From a checkpoint of a small contrastive audio-text model: 26.3M parameters, encoder width 256.
Rows from block 6 of the text encoder, named by matrix and row number. Rows with one number belong to one attention dimension. Each number is 128 + 24 x the weight over its row's rms, rounded and kept within 0 to 255. All counts start at 0. Numbers have three digits each. After the name is the row's rms in percent of the matrix's.
# q: attention query, key and value (stacked) (text_encoder.blocks.6.attn.qkv.weight, 1152x384, the q third), inputs 256-383
# k: attention query, key and value (stacked) (text_encoder.blocks.6.attn.qkv.weight, 1152x384, the k third), inputs 256-383
q.128 048:128128128149128128128128163128128114128128086128181094128128128085128105128162164128128081128128093128128128135128128128128128122128128128128128128128106128144128128150025128128128128128128066128156128128128128136095128104128137128128155128128113071128191128080128128128128128128162128128128128128128128128128128128189128128128255128128128172185128128128128128128128128143128157128128
k.128 048:128128128141128128167128128128128128131128128128128136128168128128128128128147128128128092128128092128128128103128128128128100152128133128128128082128128128128155071128128128128128128128071128128128116115128128128128128128081128128128128128086128097128128128128128128128128128097064128128128128128128128128128096171132128128128255128128128128151174117128128208128128128128094128128147
q.129 082:128128078128128128128128094128128128128128128128128128128128153128128128128128128128128128128128128128128128128128128128128128128105128128195128128128128128072182128074128128128128128128128128128128128128128128128128128183128128128128128128128128099128138128128128128128128128128128128128192128128128128128128144128128128128128000141128128128128142128128128128128196128128128128128128
k.129 048:128128128128128128125128120128128080128128128128108101128154171128128128128105128128128128128128110118082163198128128128157128128128128128203128121160128128128128128128180128128128128128128211128115128157128128128173128153128128128128045128128128128153110128128128128128113128128128128128128128128128128128128128096128128128167128128128128068128128128128128155128128128128124156128128
q.130 040:128128065128128128128128128171128128128128128128144128128128128128128081151128128128128128168128160128081128128036128066128183128128128128135128171128128128128128089187128150036128128128122087015128150091128108128128128128128128128136186128180128128128128128128128093128159128128128128128158128193080154128128150128128107128120128128128128128128180128128128128128128090154128128128128
k.130 034:128100128109128128128128128128128128085128120128128128128128141164168128128128128128128128128128140128128191128156128128128128128128128073128128128128128255117128128114209128128128128128128142128128128169128128088169128128128116128139128128128149128128128128128085128128128128128128143128128128128138128128128128128128128128206128128128084045128128128128128206113138128128128128128128
q.131 117:128128128128128128111128128128128177128096128128111160128097128117128128128128125159167128128142128128128138128128170128084128128128128128154109175091128128128165128128091103128128128128128110128128169128128128128148128150128128106135221128128128106128132097128128128123149136128128131128133128158128126128128128094128128128128082128122128146128152128128128128128128133128104128074128
k.131 074:151128128128128128128124128128128128128128128128128128089159128128128128255128128128128128120128085128128140201128128128128128128140128128128128128132128128128128128128166128128128128160128128128128128128128130128131128128096128128128128154101128128128090128128128128128128128042128128128128128128128128128128109128128128128128233128128128069128128128128076128110128111128091128128128
q.132 042:155128128128128128128128128128154128196128128128171128117128128128128128128128101128128184086066067128128128172128128128128123153128128128128122128128128128128128128128128103128128128128128128128128128128128172114128128128128043128128128128128128128128128128128128128128051096128202128128128128128128166128128128128185128128128255128128128128128133128109128128128120128128128128148128
k.132 032:128084128136128128109128128128128098128128128128128152134128128184128128128128128128128186128128128128128217128128128128128128128128128128128128128128128128128128128128154125128107128128128230128128128128128128128241128128167128155128062128094128128128128128128128128128168128128128128128128128128128128128128128128145128128153146181128128128128128128128128128128128128128128128145128
q.133 026:128128128128128128128128128128128150149128128128128128058107128087128128128128128128128128128083232128128128128089128128128128128220128128128128167128128128128128128128128192128128128128128255128128128128128128128165128128128102128128128138128128128128094128128128079128128128128128128128128128128128128084128128128128128128128075128156128128128128128128128128128128128128128128128128
k.133 036:146128128128128128128128128128128128128128161087102128128128128151128128155128128128128128128128160168128165128137128128128098202128128128058128128149128128187128128128219115128128087128128128157128128128128128128171128128128140128128128128082171128128128128128128128128128128128128209128128185128128128128180128128128107128194128128128128128187128128128128128090128128128128128170128
q.134 102:128136128128095128138128128128128159088128128142128146128128128128128128128128128128128128128169139128128128128136128128128128155128162128128128128128128128132141155102081128105128128164128078128126128106128148093169128121121197128128240133131128113128113105128103128128154115204128128128128128128128128128128128128111128155128109128128109128143128128128128097189128124159120128128128
k.134 084:092128128128128135128128128128128118128128089128211185135128128128128128128152128128128128128128128128128128128128128128128076092137128128128173128128128128128126102128112128074128128128128128128128128128128128128075128094128128159128128128128128128128135128128128128128128110128128052128128136128128128128128128156128128128128255128144128128128143128128097188127128128128128128174128
q.135 035:128128128128128142128128128128128128128128203198128128087128128128128188128097091128128128064128128128074080128128128128111128167128128128128128128183103128102128128136128128128095128076128073128128128128128146128128128128063128128162128113128128128128128109128128128128128128110160128128128128173128128128128128128107128128128081128128128128128128128128097128128128128128080128087128
k.135 050:173128172128128128128128128128128087099128128128139128128128143111128238128128186128128128128123128128160072128128128128128137128128128128128128128128128128071128128128050163100128177170128128128128128128128186203129128128196101110074128128128096128128128171128128128192128204128128086128128128138129128128099157128128128116121108128128155101100084128128128128143128128119128128128128
q.136 046:128128128210128128128128128128128239128128128128128128128109128128128128128128128128128128128128128128085128128128128128128128149128128128128128128128228128128128128128092072128128128128128128128128128128128128140128128128128128150128128171128128128128128128128171128154128128128128128128128128128128128128128128128128128128128089128128128128128128128128128128128128128128128128128103
k.136 066:128122128128128128141128128085128128128128128128128128128158128128128128128128128128128128128128128128128128178128128128128128128128128128128128109128128128128128128128128128128128091128128078128128128151128117128083128128097128128128195128128128128128128128128128128128128128128128037128128128128128128128086128128088128128128255172128128128154128155100128240128128128128128128180128
q.137 050:096161128128143128128128128128128128128136180128104113128157128128128128128180128128128154128100167108128137128147151128128128128128128175128128128193128128128128128128151115120139094128128122149128128128128146109170128163088128128128128128114157128128091082128141128162128128128059128128128128128150128128128051093099128128128080128128128128128128128142128096128128128128116128128128
k.137 044:098132128128147128128128128128080128146128128128128128118128103076128128128128128128128128128128128066128128149128163168128144128128128128128128128128128128128128128128128128128128128128128128128128124189128128128128177177128128128128128130121100128128128127128074128197111128128055128128106128128128128128147161075128148128159071096128085090128128128095128128128145178128153120128169
q.138 057:128128063128121124128128128128128128128128128145073128128128128128071095128128133128197128128128181101128191128128128128128128128128128176128128128128128128128128128086165154128128128128187186128062128128128128074128152168154128128170128156123128128128128077128128128128128164111077128128128176111190128117128128128190128128174000128128128128128128128190128128128128128128088128128128
k.138 048:109180128153128128128128152128128128128128128128128128128082128128153128106128087128128074128128063091128093191128128128128128128169140160162128128128108128128185128128128128128128128128128128128128128128128009128128128194128128128128128093128128128128128128128128067094145128064175128115070128128137128128155128094093128096102000128128128111094128171128096128160154128068128128128128
q.139 067:128168128128128128128150128128128128128128128128128128128128128138128150128128128128128128112128128130128122128155128128128128128128128165128128128128153128128128128156161128128128128128106184121128128140122128106193128149128128111143128128142128128128128128128161128128128128189097128128128128157094128128128128102056128128128007128128128073070128128128128096128128128128128128128128
k.139 090:144120128092101128093128128128128128128108128140040116145093090101128128087107128128128128128128172128128128128128128128128118119128160128128128174128128128128128128128124128182067128128128128118139128128128128128175185128153128128128143128128128175128128097128128128128077128138128154128160128132128139128128128128128115130128000128128128143128128128128128065128128128128128128128084
q.140 054:128128128139128128128128128140128128128128128128187175128128128128128128128095093128087128166128091128128080128104119128128128128128128128128107128101107128134125073128101092113128128128119049119128128128128128128083128128128128128128170123168128128149128161128128074107109081090204104157128128162119128172128128165067139128102218128128128128120128145068128219128135128128170128121128
k.140 048:148128145128105079128128093128149128128128128128128128128167146128128128128128128209095171128128147128128128128128105128128128195071128128135136105128128128128128128128128128087128128109142154157082123128128178121128128059117128121160128133128128128128097078128128128128128128128139128102145128128070128128048080128128096135128162131128115128128128128128128128103128088148128128128128
q.141 047:128128128128128128111128062128128128128128128171075117128128158128128128128128128128128032128128128128128128128128128128128128128128128170128128128128166128132128128128128128112128128128128128128128128128128114128128128128139199128128128128128128128096128128138124128128128128128128128128186128128128128128128141128128128128087000128128147128066128128128128128128128128128128128128128
k.141 040:135128128118128128128128128128128123137128128088150128128128163128184128178107128128128128128133083128154161128128128128128121179128111128128186128135119255128108122128191059128128128115128139128109128192128128128169128166099128128128121128128128128153128128128110128128128128128128200128128133128128128128128128128128128128128000128128128089176098165128128205128128128161128128128130
q.142 061:128091128080128128169128128128128128128128128128137128128098085128128128128082128128113128128148096128128128128128108128128128128128128128128128128073128128128137074128109128128128128128128111128128128128080128144128128128128128128128128128128128128128193208162128087084067128128128128128128128128128128128128128128187128128128255128100128128128128128109128128128128128128128128128128
k.142 044:128128128128128128128128133128128128163134128128128128128128128128128128128128128128128226128128128128128128128128102128128139128128128128128128128128157128153128128169128128128128128108128128130128128074128140128128096128095128128150128128128128128128128128128128128128128128128128128128128062128128128193128128158128115128128255128128128128128128128128128132128128128128128128142128
q.143 022:128128128128128128128128128128128128128128128128128128128128128128128128128128128128128128128128128128128128128128128128128128128128128128128128128128128128128128128128128128255128128128128128128128128128128128128128128128128128128128128128128128128128128128128128128128128128128128128128128128128128128128128128128128128128128128128128128083128128128128128128128128128128128128128128
k.143 021:128128128190128135128128128128128128074128165128128128128070128128128128128128128128128128128128090128128128128128119128128128128128128128128073128128128128128128128128128128128128128158128128128128128128128128128128128086182153128128128054128128128128128128128128128225128128128128070128063128128128128128128128128128128128128149128128128128058128128189128073200128128116128128128128
q.144 044:136128128176192109080128128128128128128149155104105128080140099128128128093128128128128128128080162120128185128187128185128128128128128128128153128128145128128088167128128128205138128128114128128128128128128128128136128153128128128128036150101177128128128098115191128128064163128128128128128096116128128128128128128128128128128128128128128128101097128128152128102128141091064128128128
k.144 047:128093128128135181128128143128135128086128128128128088123128128128113128103078128128128128128128161128128128128128128128128096123128128111128128128128128128128128128068188120128128128069128155128128118128128094128128128128128128128174128100082128104128133128128128139128119128128128128128128148128128128128106128128128128128189000128128128143128161133128128128128128128128128128128108
q.145 115:134118106128121128166128128155128128115118116155169175128109109128128100128128128146099128155128094176110064128104123128088166101128128119128102128103128120105163098128095127075128145112128070085128152128128128138046148110170159116128156109173087105108097128116098111117140128128156128128155141169095128128119128135128114128105174160124163128130143117128128128163128128160128128128136
k.145 118:128170128128135172128153128128161128128119111182128128128128150128128157128105128112126106128128071128128091114128128128128141100128122167119128128128128128164128101128032128090128125103128060136134122093141128128040141128149150154128128069143128128128183128128128128121128128169193096142102128147073128128108157128109128114126087090149144160128128163161103128176128128128128156128128
q.146 116:103128148167128137096128131119148162128128140123114107110128152128128166128146128128128146111128164092170160128128132175154111164128102128170144109188143090128114159128128104192120118128128211152128143143137128128128118155128096144128084154110156128156148101153196137150103128128118128128110110128128128117128117111128146128124000116104128124128128128099147091082128152101079114147128
k.146 172:107100148104132116128122146128128128131150116096128154128128111128128138128128128158154147150155162159128128128118170128128101128128151128128067128128128128128128164085216134156128111136128191128149142128129177136191135124121116121128224176104167160128091117128128128151132128128072146115128137117163128137128114149150128154181161128128099118118124122092162109128128128128128117128125
q.147 084:128117128128128128140128128153128128128114118128173144173128089123128128128128114128128104128154128128128106128111122128108155128128128128128128128083075092128128084153106128105128128128154066128128161132128115134084159064128128128110188128170102128128128138116113128128187128128180128128128164128128161128128128150128128128128128142128128161134128128128128174147128128158128128128149
k.147 135:128142166157128090181189070102125128128095126191128161083128128128128091172176130095128131128128128128128128128139128128128154142096126074145139085128128093128128128198075099112141128151128055148128128128100107128086133134127151183128142119144128128128183128128128128128128142128126143128128128128107128151128183128150128128068228107114167184128166128133095116128113139140149128146128
q.148 078:128104103128128111128137128153119128140128122128157128151128128128107094128119162128128128128145100128120120128111138128128128128128128128157128128128097063128121128128165109128147128128149089128123166128138103102061154148153128149143128128183128114135139148128128165128159128099142128128166156162128128128128162128149128128128000128128128172128161125157117105145128128128128128128128
k.148 090:148148140128190159128103128128159128128128128133128128130098128109070128098183172128128128128173128128154143128128128128069161128128185120138128128128120128172084109175104128128128128128145050101128128128128164097128128080178128132147152133128137128163103128151124128128146128135113166128128128140128128128128128128128128128128218128128162128128178128128128128138128189141128128116128
q.149 101:135122128128153128092128082128128128128135161128097103128136128101128109128128128128128127128128142099128128128160125128153128117128100110128120128171138139128123128118146128128128128166128184139109108118128149128210088200128101128128064145101152128128147117128128128128075128128087128128122095128168128128146128112191128128152128096150125115133128128128128128106128128092095128128128
k.149 145:128128128085135160128113196165152117128128128067103128156128128111128128128105136129128128128176168128128125162105128128147114128128128128131128128128123194128128128089194128142097111128104169128152128128153128128156124122128128128141095143086128119128128128153128128128128123128094128128121128092128128128128098128128131128181000128128096106138128120128123098100128117121128120128128
q.150 295:142115108104123123149124140148133107120113104140128165164124114128128101146128128132116110143128128155108085132082115101128154105128138136128108134088106139118143093147089128071145137107154055128134128128138140128056152087135148131116162115171103128128119146128078128105157117128191127128128138157103134128122159139135122132111255144128142157137153128147120128160128123153128141115144
k.150 290:135128133151146128128140128121123108161128114129128095112128108128083115122119128115126104105112081095097063144128120128119141101134138140128128128136091128115140128168061142086137128118133034103112128128128059124074128157147146127132128115128118091128155144120141130101114115160175103128136128139101115107139201115128141114078012128131149144121163132137109128160128147128128148118111
q.151 084:128118128128101128157128128157128151118128109157141164128128089128139118143128128128108136173178106178119128128128134107092175082128152128128128128128128128090128097128128128071128140128190128063128128128128128128055153090128128128119147112174081128128128157111128100115144098128177128128128128157128139128128117128128128128092248150128160128128128104128128168162117128162128122128142
k.151 084:128128128150131143128128086098128128147073128172121128128128128128128095105094106101128128128128081128128102128128128128138128083128142132128128128128128128128128064157059128128128128128128037128128129128128128108128161172130128128128069128144128095128176153111128128128128128128128128128117130151128118114128193064128128134072013128128161160140147128134097162162128166128128150128128
q.152 093:128113128087091128158128128128116110128111128159128145128128092136148128128097128139118123145128128181116090094094128106101128118151167154101128128128128139128160092128091105076128142128128095092142128116122128132128139070139165128104128128138085114120102128128128110105145099158162112128107125128113128142128128128079128128128255155147140128128128079125111128160112114163128128128128
k.152 094:128159128128128116130128128128128113128128128128128082128128128128128128139107128128128128128128161128047128128145171128128137098111128112043154128138128221128128128128139128100128128128114125094128128145128066128181128128137154100128128128128128128128128128128128126128097153128116094128128128091137128128128128110121128128128000110128128128128128121138128148153128128128126127078128
q.153 141:128162113168159128085138140128136150158139134128115115128128140128109128128158128107128128097094139091128167157165128159128120136128103128163136118176128128141085169137147128183128105128128128171109135144140128114168128174128108143128064142113164136128128075128128155148115166101128140128131128128135128128128133120159145128148000128119128147117150160128128096093128142103128128128126
k.153 121:122102128152122082170128151128128128138128128128121152128152173128158149128142131124182153128128128167202170162128125128128106211103128128128057128128168128101128128128163128128128128128179156170128162103128204122128107104128138151128208110159128128128128093128128097128161128125128129103128128160128128174072124147128128128128242128128121128128128124108126132087128108128128121128150
q.154 121:107128128128128128128088128106128121128128150128128110128128128128128074128128128128128147128128128140128118128174128128128126128128128128128128128128160140115132163128128099153118128128128153128128115128128150128128128128128112092128128128100133128063128128128128128128063128197077128128115063128128128128128118128128098128128128128136128128128100128128128128128128128128128128128128
k.154 197:128128133096138150118104172128149128128128128128101118177137144114128128128128128128128108128128128128128136128128128101125122128128151134132109128128128138152128169072189149179128128137128186105128120181167146099168128128128128108128128128116128106128104128154128125128130131135100124128125128114121128128092083127142116144169000128114073102128121128128128114128128128113128128114130
q.155 064:128128128128128128128128128128128074128128128128128128128128128128128128128128098173104128138128113154128128128108082128106128118128153128109123128088128128128164080128059121088128128128128095128128128128128128145128128072128128128102161128151128110128128161128066121097128128128154128128128092128124128140128128128128128128122255128155128146139109106104128128128128128158141128128142
k.155 112:128128128115171128108128128128128128128128128064136102128128128128112041128149128128098128128140128140106128204128186128128128128116128128128128128128109128085128128128168128128092128128126128128128128128128090095164128142128128108162091128123128128128128128128099098128118128115128162128128128128128128128110128128171128128128000128128128128150128128128128139128128128128128128097153
q.156 044:128128128128128155128128157103128128128128128128128077128128128128128128128128128128128164128128128128128153110139128128128044128180171128128128103128155128128128128128166135142099128128128128147128128165128128144216128128128128128076128128062128128128128137128128128128128128128128128128128131128128128128119071128038128128128255128128128128164084103128128128128128153128128128173128
k.156 081:106128128140128128128128128128118128128111128128128128128128128128128128128126128128128128128128134128106145069128128128128104104128128128072128094128128128128128128127128128128128139128128128128128128128128122165114128129106105128128111128128128135128133137104128128128128128081138128128128128128128128128112115128128128128069255083128128081128075128141128128128128128126128128128128
q.157 117:145115108128128128148128149128142128128128102128165152159128140143128131142128128114128128128157128144122108128104128147128170124128128128128128128103099063128128128131126118128144138108155068119128155128128128128074153101149141167133128117191128128182145128128128128111169128075185128128166165128104128118128179154128128128090000147102153175128148128155128169141128128140133128128157
k.157 146:128156128136149141128163128134143128144128128181153128111109091128128128128168128112128128128141099128128098108128128124087156127128137155180128139142103046128128128172065134092128128114159055128128128134128095152108164124146136158119128128156128128128174128128142128134162104128145138128195128155126128097128157133124128149117255128128128178128128122128128137139119135128128131172123
q.158 082:144130166095128128128128128128119128098128133128101128128128118128137153128128128128128128125128128128126128129128128128128128128128135128082168128072128128128123128118136128128112128128128128128128088128128128137167128076128143128086139128080138141128128128128128128128128129128128040128053128128139128128128128128089128128128255128128105100128117105128128128128128128128163128128128
k.158 090:128123078128128128128164128128045128128128128156127135042134128128128081128121133141128128121128128128128128128128057186193128128128080128114128128128128128074128128128128128128128141181128128128128128069081105128037128128128128128128072128128128128128128128128128128128088128118171128103128128128128128131128128128128128128128128128128128107128128128128128086128128128128128128128128
q.159 081:128148128147153128112128159128132128160139128111088116128128137128128144128138128128128128128107143075131185143142136158128117179128110128128128128163094128128091160112173128128128128141089128170111128159128128128128128160096108147155128147115153135152128085128163159135128189128099139128132128111128128128128128128169128128128000095128128128128128152150128115128128128107079128128128
k.159 116:156128128128128098128128128111128128128128128161128168172147182128148191128128134143128164128128128128128128094128096116128099140165066128128128128128179128128151128128128128113153128128128180154128160128128128128128091128115128128101128110128128128128128125128152143173128128128128128128128125128128128128128089128115141076128255128128128132144128130128144148128128128128146128128128
q.160 126:128128153128128150091135128093143128138130145100097089118132148128137177110147107128128152107091128105165158128186128160140093157128111128137149121159128128156110160128131116193128106140098207159122137159121128128206099137116115128128099142086166128128136105128194128145093128142085128128100108094135115128141128124128128128128048114110110098128102128108138128094128139100093128151113
k.160 159:110088128128128105128100139143128136118128128107149160163168139176152128128128128160128165129120153128128187101128130128144091159128103128144090128118128128165131167080171124160128108141124128153149153128118194128170101125107108100109203128121138173128112106125120134128105128095128172128128128128146146142126082156128128127174245128128110106128097103108128128088128119139128128144128
q.161 048:153123128145172128128166128128146128128128128128195128128128128128090128128128128128098128128128114128157072132128128128128128128128128128128128128128128128128150128128122128098128128113128128128128186092153128119128128128191128128163092128200128128101128121128128128128128128110128128128202128205128128110128170128128128128128000128128128165071145128128128128128128128128128128128128
k.161 068:128128116128128128128128128128128128085128128106105123111128128128119128128128128128128128128128128128128128128128205128128176128128128128128128128136128128128128128067170128128128128128128128128128132128128096117128163128162128128191107128128128121128128128128101128128128128114128128128128185128128076128128128119132128128165000128116165128128128152128126128128128128128128128099128
q.162 045:128128087172128172112128147128157128185128128128128128128128160165128153128128128145128128111128128128185152128128128161128128136128128128170128120175128032105128128128100128176128128128103180141128178128128128128128123128128128179121128128128128128172128086128128128157128128128128128128128128128071128128128128128128128128128002115049128128128128128128143128105128128088086128128128
k.162 066:128103128128128081128128128128160128128128128090152199212128128128086128128128128168128128097128128128128193128128128128133111128128113128128083128128154014128128128128128128128128133128128128128177128081128128128128084179128128102088186128146128128128128128128128112139097128128128128129128128128128128151107107128128128128150186128128128128128128155106128118128128128128128128128154
q.163 122:117128172128092143128110128128122128081103128128128107145128128139154162088095122128128128128152128145116128126137117116142084109157144128097162128077143128090155101147090128128103099139115150128128128156093133165128128071128145108089128107088115130128128156108128120138113119163128070128062108088119097151128092128128128128120255128128117096160083083125128128140128128154128128128128
k.163 153:128142128128128082143128071128128124132128128128110069059128114118128098182109128128111128147128117128070128128149128151128128128143128128128169102128128128047184128133116129111128128128128128128080128150081128128128128128107139125128128128132128128110128128085127158124065128121146123101100132115128128120128128128107133102128105128128162096128093089117128103148128128128138142128128
q.164 153:138151103143159112112128177149128128146134117128128117128128128115090112125154128102145128128128128128131169162128140142128144163111128139177128128128128117143078146121177128128167091102073095128104128128141128098128128149100106149167128142136161159156178059128128171128168180075128128128151128123140154116141171128163128128161046112124099128112181128183128169132108147116128128128144
k.164 182:116128128128128128152128128128128115128132128166132159121105128128177128166175143128128128128128128098191128087105096140150128176099128128170128133128128136097139135128105128086160140128172128128123132094164136128066117128115127160128128128128064161113128128128128128128176128149162117093130128144101128134128128166146091128083255084134141128152109094128133128127128080149116121161128
q.165 137:144107171115103127164120106119117098081102136139154128152136128137157144110089128128128101157154128171116090113114103100128128096128147128088128126056145154098175099135089119068105139137169103109145128128113128163113117078147157111099143100128086092128098183128099128117114106128137096128105118128111113146128120140082128135105255156139151109136128078111124150144121113149179128136128
k.165 155:140128091128129128080128097128104124107127128128115089081128128128106084128094128128081141128128128129060128126133127156128152072170095128075167128128117151137176105145104120128131128128092099128128128128103077119109138146143136113128074150110115128128122128121117170128079128132128128164128151116148128100172128113086159128128078128128128104094098120128128173174128161119135110108129
q.166 060:128128128172128115128128141128128128128103121128128139128077128128128128128167105128146128117103128187128081128149128128128128128128102128128128128178177128128092137128087128128139171128128128128128172128128128128090128128170128128128128128128150136128128119116160128128085128192128128128128128161100128128070128113128128118128255128096128128128155170128128128128128128128100069128128
k.166 082:128149128125168200126128128128128128117128116190128165128091077128150128128128128118128104164128133128158125128128062117128181128128128128203113128128110111128141128183046139100128128103159032128156128107152115128060149090128128172128128140167128102128118128128125128096128092105128128128163128151113128100128124083145128150064128128128163168162128128128128128128128159099128128136128
q.167 133:128109128088086128160128128128128111110128112143144128128128116141139128128099128151128128145171128160128085128090128102105128114145153128096128128092128107128158087139087128128120136103159128089142128115124128137080135085136148128100187116128092143134106170128079112097148099157160102128128110135104128137112128137101115133108255145128142128145128105117110162164128120164170128108147
k.167 073:128158128128181127128128128128126128157128129128128108128118128128102066142128128128128106128128104086097105128128128128100128100123128128128128095128091128128128128165088128128138128128160071128122128128128088128084153128128159130128128128128131069133128155128128121128128128128128128128128128166103086135128182044128128128051000128128128153128128128141128092160128163128128128128128
q.168 138:128128128105128128128125068103128138128128142105128116073128135119112090136128128194104128150128128128128128128128140128128137128128104093128128128178191144115125128147128128118128128138128139128128109128118128128128128128128128128142128128097128128058089128177128128128076128200070128128138044117166128128128096103146128128128128124128128097128114128086092128128128080128128128128128
k.168 197:143115141128128127128128196128128128128161128099092128128151128128136188128085128128128128142128134128128105128102128107162087128118128128122149128122128184128145152076164132143128128128097199136128128128128128128128135128123128128134099128100128137119149128126140128128137147140138091128128128128117128128128093128128128128176000128128128103128115128128128140128128128128128117124138
q.169 033:128128128128128128128128128029128128128128128128128077128128128128128128040128128128128128050128140128164163128128128128128128128128182128150128128128128128128128128128099128128128128128128172128128128160128128128128128128128128128128128128072128128128128128128163128128128128128093095128128128128128128128142128128128128128128065128128128128128089085128128206128128128128128128167128
k.169 104:128128128182056128128145128128108128152128128128128161128152128128156128128128128128128147128096128128128128093128128128128121154171064128128189128099128128128128158128118094128128109128128199128128128128128167128095086139105128169093189128128128128128128138092128128152128128128128128128128128128128128175122128128124128128128255128128128128128078131128128128128128096128128128128149
q.170 053:128128128128128128128128107128128128128128128128071067116153128128128150101099128128128128128108160107128181128128128105152041128128128128078149114128167128128128148092128128128128136136128182172116086163128128169246128128081128128128128128044128128128128136128128128128128128205076128128080128096167114128128046128128128128128162128141128128128051128128128128128099128128128128128128
k.170 056:128096128128125064128117128088096128104083152128128128128152193128128128128128128142106128128089102128128128128128068134154095128128081128081128128128178128096128167128072096202128128187128163128128128128094128128128099128071128128128128128128128117128128128128128128128100128128128128128128049128128128128056091128128128128128202186128128093128117090101128122128128128128128128128128
q.171 222:128154103152150128128143146128152140166128131116108114111122153115101128128151128134154144100101154128145128148151144151128128159128102128155139128193128135150080171113159140182146120128095157142104128135145128105152128178111116144152097148114174155143154072137168160137128154128104134128128145128140146115128139117165128118145000109109107147114167168152128109097128135128079128128119
k.171 247:128098128128113112160128147140128128128127116128128167177128142157166187128174132130166128128128128130190123106128108115154093177108128128166118128128128128140123128128128129128128128128146173149128141121128197144128128102115122142108174128128136128128131117126128098140172122123128114100139128128120165166128106166146116100128255126132128150156132133128123116106113104140134136159122
q.172 140:128153155128128127110108126091109128124128163110082116110128128128128128091128128121128128089091128128128144128128128128128075128128128128128128128127155206128128176128128128128097128131098185128128128128111158128192128163128128091128090128078148128082110128120126128141128128128083117128128128119128095128128093105136128109128255128149128089128109128128128077117128128122128128128130
k.172 233:137106110128077085128101128128125128126128128107105128158128174128128128111070128128128121086112107149128148135128128143173128128128103110046157099094178128128156159121109128172128128156128138163128120103128127128075128128128129128128055128131128120121126128128169128120096150194128128128069128130128152128087101128112145091128034128128128089144128128141128142128111121128128132112128
q.173 054:128128089128128128109100128128128128128166128104099112128128128117128128128168128128128183128108185112174200128128128128128128149128128128128128128128128154128105128111166128154128128128087187128113116128155128128195128128128087157182071148128128128128128081146128128128083135128083128128113089128152128128128128128167128128128032109128128128098128162128128128076128128076097128128128
k.173 101:128100128128110128128110182154128128128128128076128128128171163128128169128128128128128161128128128128128137092078128099128075128128128202154128128114138128176128128062221128128128128092074206135128136128124142128172096128128093077128128128115174193128134128128128151128119128128120088118116128128128128128162128172128146089128091128128081103128111128119155128134128093128128117128128
q.174 114:128116128128105128142139128136128128128106128144148128151105128128128128139128128128128113128128093187098128128083106085094128099128128128128119128090128128109153087151062128070128147111173128086128128098128155128059128102140164128107155107157111128128088128118091128109128107152128096128135128163084128128128157139128128128101255146128140138128159116128109128159128104128158128128135
k.174 182:128159128150120128128128107092115111147128124153143128092106093128115128140123128116099128128128070128092128122143100142137135097128128122085128128119128128128128128170024123116156136144113043128114128128131069128041128139134128145108128112128083128128143128128128127111108121179184128123119119128106128096128158112128149126056099128128169134128131120149106128173128148104128145119128
q.175 073:128128101171128119128128141157132174163128101128117128098128128128116128128158128128128128102128128106128128145145128161128128146128110128173128128197101088128128145120181128128135128103134157128128169128128128128128128159128099128128116128128139156153144128128178137158128151128128128128165128128128143128128128128128143122128000128128128139128154147128128128128160137128128128128128
k.175 093:124128128102128128128099128128128128062128128128128128128089128128128128128128158128128128128189128157163128128102185128128128128136128128128128128128128128168043070128200162093128128128104076128128125151159135128230128102165128089171128128128128128128128128128128128128161128128076128128128128128128128128128119128128124187128128128128128128128168128118128121128128128166128068128128
q.176 088:128128128128161128128128128113111128128128160128110125094128153138122128128128128152128128110095163120128128128166128128155128141128128128158128128190152128128121167111140128154128128157120181128128110128128128128171106171139099114159062165120152128093128118149163128128062128128060128128123080134157128109128111128128094130128055128128128114128128128128121128107128128086083128159128
k.176 198:128128128098147115128128138128128121120128128091128128183128154128105128128106142118128128086128155128136196128145130131117150099128147091106128128150153134167128156138179105128101128128113128126128128128108167084195128137128124116129128157128200090128128136169128128114152135112128136159128059128150121156128087128128175128144021128112094122142141128128133157105128169117157120128149
q.177 059:128160128157128165128128157079171128140128128128128128173128154093124128128128128153172128101128128128145128128126128128111128178128128128196106128128128128142128128142099128128128128128128128128128183128128128128145128128128128128128150128128149128128128084128174128128128128128128074128166159128099135108128141128128144128128000135094128152128128143128128188128128148128107128128128
k.177 177:128113144163128128128161128128139128128107128179136128164128128149128128128128111128128121131099090121160128128117086131185128128128093165156128104128128066159150166128087128128128128128128164160128164109128167160083128133115128179093206128128128128128157134104136128128137151135128124128128128128080128128100117168128128128133255127157128153128119128128101154140103128108163143128128
q.178 057:150128128106085142129128128128128073128128128128128096209128091128151128128128128128128128131128128128128128106128128128128128128128153128091128128034128128118132128128128128081128128128128062171128128128128128128128128025113124128088163092128121128128128128128079128128128128178186128128128128128103128167128128128088128128135128128128093128128118128128128128166066128162185128138128
k.178 070:128128128128128128128128128128128128128128140212128119083128128128128128128128128128128128170128109128128128086119049128128128128128128128128128128128128128128200086128091128128128128128113128128128145128128125128128132123100113128116128128128128128116128128109128128128128128128175112139128128128112128128128149152128128072128255128128128134156128128128128114128128128128128159128128
q.179 061:128128110112159128128128128175128128128128128106128144144128128144119118128128128128108128159167101128128128128102128128154182152128128128128128167106128128128128097128128128128128103104128093128128128128145128128190163098128128128182128143190128156143128128128113128107128128063160128128128128141138128101128151128123128128102040164128128153128143128128122255128147128128128128128128
k.179 094:128128128128128128063128102128133128133128128128123122059128075173128058128128162159102128128128128108100121128128183128128128107128128128120128128128128128128128128098189126128054084128131128128128128128128082128222128121128128128159199128116108128128128145128128128128128128106056184128167128128128128132128128128128128128128128073128128111128128091124133128128128128128128128128128